From a checkpoint of a small masked image model: encoder patch size [2, 2], decoder width 128.
Rows from block 15 of the encoder of a small masked image model, named by matrix and row number. Rows with one number belong to one neuron. Each number is 128 + 24 x the weight over its row's rms, rounded and kept within 0 to 255. All counts start at 0. Numbers have three digits each.
Before each neuron's rows are labels from the 100 images, of 14976, where the neuron reaches its highest value: "responds to" is what is common among them. Only what is clearly more common there than usual is listed. The data: abstract colour fields from 500 small random pattern networks.
# fc1: MLP up (encoder.blocks.15.mlp.fc1.weight, 768x192), inputs 96-143
# fc2: MLP down (encoder.blocks.15.mlp.fc2.weight, 192x768, transposed), outputs 96-143

responds to: mostly blue; fine detail; dark
fc1.140:144122097097092120148138174167110118110136156103146162145151091120141133091130137122106181149110102166112118122110147140131149056112123115140136
fc2.140:116105155137097159131131091135103089139161160139133110153099148153146125145152094170135128159150093124129091126136144119095108145100147170118131

responds to: bright; fine detail
fc1.43:103140106134148161104151123156149149117125146144111121148107131109160114101121084143133121147132102122151148072102128115157156131140137131075125
fc2.43:136158120123156094132117070129126121120120189157137152171087129115119146149139122132114145101134095128129134149109081106153116042113149137126135

responds to: bright
fc1.359:141131101083152104126139083121129098134109135113129140121141164088125158134102118091164133106140195117101118144116089118139156089128134162137159
fc2.359:103129127070078099121128163122137148131132110123154133160116190089122132123133135132106138122174136106176124095118134145182115171147114078137129

responds to: fine detail
fc1.197:124131144124152090165155099167101161187128091136124154138113151090133111158092115092129123135137119122131141109079119116121144029103135084118145
fc2.197:104119111107098109206129130128133110146120136085173161134134074146151145143138142159121106153164204130107128122149142145127121092150097141110133

responds to: bright; fine detail
fc1.504:156144115118143173139178078081126130134157115129179127186108145122142143141148152113157129112110108104116156139096125125140128141104167187113187
fc2.504:115091115146147148181136083119122102129099094076126095169107172190105131129121118122112112114114133129126143137106157111146093181145103149145127

responds to: dark
fc1.228:132119129090150117140096150117130104142088100096127129141135108127102129137101098164132131078162120148097120161147129150142109133135100123109123
fc2.228:169088138155143117125119149135135105125119158124114129169146110084149125073128108113113127151125136138111120145118103122197135135126127078113116

responds to: mostly green; smooth
fc1.367:170108135142101138152155135154132116115116136135086137090127175118088132156135143142096084196149116125112111120126125163109112166135110122106086
fc2.367:128126125118112086200130131128139159130111138135137149174133154190107144124132121114113157093106103130165105127118121133166145095135118105102125

responds to: fine detail
fc1.109:188135083116116122135066172169126079130097107131116117129098147168150128136164160144139092116112115110107097100123172126086117174103141088140118
fc2.109:162118120111138138118129104134101142152121158079152132151104139066070140088125130115127146141149130133185153111131160137152131076152138147111109

responds to: bright
fc1.186:123130186117123108143139121131105150166106102110092114154128123136167109071122132133135121137095083160142171102138119089133126088120122112198107
fc2.186:180164126116135116146133105118164108127091140127142147138110115088203134126120123121111153092134202103135148093151173118099117139111124141120105

responds to: mostly blue
fc1.589:178162151128116144118143148092119100080135160106112167169120147135148119096121095153099158126140136108114145152118105146152145143094147141197152
fc2.589:136120162187124121149140088130123122118140095135136100114086128111137107124118102104114091097119113157165090133094145131072102150102165104135141

responds to: mostly green
fc1.293:110156126147129150146158092125103141146141125160125092126103123140110122148142151141134122122092166091109121154113118142084152129110124135131149
fc2.293:129112136134114096093145140128125114122129104130108137079109132105144120134116150107120126131111113085162118116092119135151134168113130093127114

responds to: mostly green
fc1.716:142091123111141099156113188116171100159076125149116091146100096105172116113125197116155168131136091144166109107131096130121099065109102090123129
fc2.716:146120134104137100130129104129133132109086105111114126087124137056143127118140141142122084098147145077051100113115087153111123086118112132111125

responds to: fine detail
fc1.40:179134089133158210196152118104129139128126136177105105096119116092149127137127086146120121180110155154154131135135150119107104107139105140120093
fc2.40:182125125136098070185140129132126142125168106101117157131175129134204114139129129123128113096160106141148114107115094136129142146110115080149145

responds to: mostly blue
fc1.706:158148169184113150123113114099144104120137132148173142128138124127131087169114118077107123142086151113155134119136151151103163106142104140120133
fc2.706:136119137109130094064142108122103111104112153129099111139065134070160125124109142123144150127139160121121108156127108126121155133137097070129149

responds to: smooth; mostly green; dark
fc1.432:135119133182105113128119138085126153162115074140151096072113160143153097132133120164126111139154138107115125137125133110133122147111153081162130
fc2.432:108144125102113112083144090141113124135149192089136150159147107154178142133112141096142136134100139121143086101111135128113135119150114107140121

responds to: smooth; dark
fc1.407:103116113117159124157113091177136141123187141092123135107141134119136146184145131118139136104136171131115142096120123162111121126101170139139086
fc2.407:147076133142129127113128144130116148138150105169117080161149145122118133129138132118140125136132174157130147151075153136068153131130123101101120

responds to: bright; fine detail
fc1.755:143103127100143182133128116081125122115154155130140132179159133105149102108128103141125145126149120101145162176145129129158168133150133106112141
fc2.755:118110126098062080135122091137123139119163127144144127120112140130162151111129119108125112177151114169106146171118073130110157174153127079167132

responds to: smooth; mostly green
fc1.696:116110159097135115141164133186190149129153124134117097159117157131197112083117156117135139105122125154130120150118132129160144136193115104159104
fc2.696:156143117156223093106117141130104122119133150159107139152123108129112150118138129136140099112144097110112113101114102130076098164134119151124133

responds to: fine detail; mostly blue
fc1.556:115100121097145091119158151110121159088138106095129102115087163103124136145129084118118127122145106122100114106110119119140123170130117160157116
fc2.556:184089117127102063061142117124129117136119141108148154168157090126135126118112125161132129102100128108123117141098167122139087116120126083117134

responds to: dark
fc1.545:150203123154164133140153157094116117167128087158127144176163099166149102144120163163097181145139120082109105122113158143129138114144139109141108
fc2.545:157135139148131118092140116135113112139094183153155129103076140122120131136130128115133102112102115117180103108133119118125145139109145143141145

responds to: smooth
fc1.4:050129118126132156141119123127118124133129137165137136165132135139111115167164175145117136136164134177144090121156119141135092164125099142139139
fc2.4:083118130095134115121116121140125125133131101063130111118130093103101117112126131159119143114127114101106093108150148150153156078127136058131121

responds to: mostly blue
fc1.553:185159079138109166154123141125128119109132120159145117133126078144143107111131102180104125120126127157125111132160165160148130145140135128139092
fc2.553:128115144142105088148130139124113114122141151114135146182076185092148122085115120100131125094136114109120133137149165103138115124115130141117157

responds to: mostly green
fc1.401:155127148117115136117098139123116109113150125142115069069094166112161180152085161114138120151093102157110127148090166120096121119138146106136169
fc2.401:149148141154150120117121105128124160131134094113135152099097186093146157125136127129140118140138133136165145111122116110172162114122157140146102

responds to: smooth; mostly green
fc1.709:106148098091190121129108146152117089084071155143150124092124122147112144157183159132131127115178194150118128090126120136147116102112110146160102
fc2.709:081125109115093114129114092127137153122154119140105100110194137140128135126110156121119146168128129097087128136128119137161105121132117078117159

responds to: bright
fc1.51:133117119107099131098192155118112119125124090109091168161144137091121125126123137130134157178163150065090106125118120120112154123111111115136130
fc2.51:132131133082100122111116144119120136120120115138154106161168137168133119141112136084119139102139125071105098124112115139125102103122126137167109

responds to: mostly green
fc1.55:091102103139148164146072101123106108075139118188116152114145129116114122112085139115134152123154175146136135161118108114139173156123090117142158
fc2.55:072114144183163106138146137130141139142114160161143166161107168120144132132127122163137113162149108125170096115145110124106104138109117117100106

responds to: dark
fc1.606:151148148140116117153120134131115135103131146122150167119082113165121136122140137144108127158123135134142116119161169137141124116126132092127092
fc2.606:078120107147174065075132160133114116142146123127147082174106140089129134144111122109130104143121128126127105138116124130068152086121103176082083

responds to: fine detail
fc1.428:120109137131123080063141138151157133145126141124141137093100168114072148130133135124124167157139117088092153124127191138107160096135132138129135
fc2.428:116144112108152160063131118128133120119132114128111108165143119128056120140128120148138136096130126177147155129127071138128095149131117129125139

responds to: mostly red
fc1.122:122094112134173152158066128154110113136090132156104119108172132107110121084131147138114124163105153114159157164111106152177158094119128133133107
fc2.122:160076138153128123141128108119136122126132129056171133127143101177185116146143133126121145114129105127141155133137104136187071122141118111117151

responds to: mostly green
fc1.472:125147087117160109077132134125145168123112127127111157143149131090155128109139087145140138131167127118107117175143160110153161124084126091099141
fc2.472:176150111155135133139106083133089128141143101143149123141130173116148121142133116127103141140121149144164152132101144140157180126136117075084139

responds to: mostly red
fc1.503:151118086106098140135160152137130095101136108186104152129079144113123137112070135116128117131140176115121126101130131105169110140102101132160122
fc2.503:100155122156163130087132135125118118130113150056139121146137114156138128128154110117144178087123095143155148128146104128119124087148144151172108

responds to: mostly green
fc1.417:122145122147111146114116157101136090097113119146107149117102112113077118142141140125136095160108112082170109145115081098113127137101165086152112
fc2.417:103133127141103108112131137128138119131120135008134150133094078172137124132131118127120139109128145120143130129118125120163141119142114152135110

responds to: mostly blue; smooth
fc1.324:169105132117113136131124136131087119136136157118138127114152132081127185144122122071122148112118156143101100171143150135124154139104126142156120
fc2.324:150156140170118093131114122109133095125170160169119123140141108128090112129133145121115148169147136123166124132101126109198140152144124179134135

responds to: mostly green
fc1.678:119096105082115164167145104127153123124119107164162115103139103131161143123137109145143134169140133115161096135126126113138075121156117107132119
fc2.678:096127132172131109142118090129124128125109123051119141147135130116152161153138128131141126128128224100125115123077094120126113074114131135135129

responds to: fine detail
fc1.661:114145103111110115110100147112139124178131178120104139133140142109071144139151126115166098118161136139151128133184165138102144120125139117145099
fc2.661:099117110106196128144128188125146116094171115114104109117162066145087109114108115129150124146132136112099108129109070143130159118130140107154137

responds to: smooth
fc1.171:116124130133125150144140118138151094103130085157116171128121130138105154135146145106177147122117138109156134097178134153069123142160103086140120
fc2.171:109117104114098106158136154139122124122154072143158161179151110116137166119130141113143119071110084161122146133116118122160178173116133106142150

responds to: bright; fine detail
fc1.297:101121106153122158125106114121155113107082128155137119128138158157139101136133108083147114110130148117171140128131104095111139140096147120140110
fc2.297:091150144160130152057129096136115104107111133129130160156154147116129156122126111122148119161153168122180078111170159123086102115109138139107117

responds to: mostly green
fc1.321:166098143120122146137136089117082141072120112157102107130132119129143147172099150140137127109168084117128079138133110150099151121123122151109128
fc2.321:090149134177132067138146072131128147137131141197115106116142153010111123156131158116131144125135156157174098110101132121105126116122152136121101

responds to: mostly green
fc1.85:126113136079167123168145086126135098145128139198091118119133150154101145113093124118137144126177116108135076105072144140090170099095085133141150
fc2.85:134148135179141089128132117136114112139158116118091136140126195113090118117130124102136107151120208153061153124142101136124107110133145202126142

responds to: mostly green
fc1.675:164149125137092141074102130139133119133125111127152145098147130107111147156141146132120122114133059123205141107128133121100118091120135092108144
fc2.675:165108135144158098112111126130139120128129139086106091148138117156090089125135148133132146162117154154081142124108135115163135213114148160104134

responds to: mostly blue; dark
fc1.536:156119167148159153126149154176169125147102114129126152162125129149140084067119107124129123109132143136086101112134138164131147132144149138131083
fc2.536:137130127132064111133099144135148128138125146121143098159138163129132138135132117114133130151144047138152202124126123115144130061123145130098132

responds to: smooth
fc1.106:188093102149118150158154141133143160099140148114099109148103155120102092102150141148169120122142125107113123122149123103117098164111108105118157
fc2.106:130105139108182111130114097129140124132127095111130097124076114165115141122123134105133091114123110168184099102137147118130092127130141167102126

responds to: mostly blue
fc1.443:130159164136120144137146138150118110094132138123129106093116136166114113139148075191125166183143141133142160155155111151126140167137117105138161
fc2.443:091113142116156095143122134131144159130124082152117127175139092112089082133144102129155115168124126173123131147148090127115162149139117192151140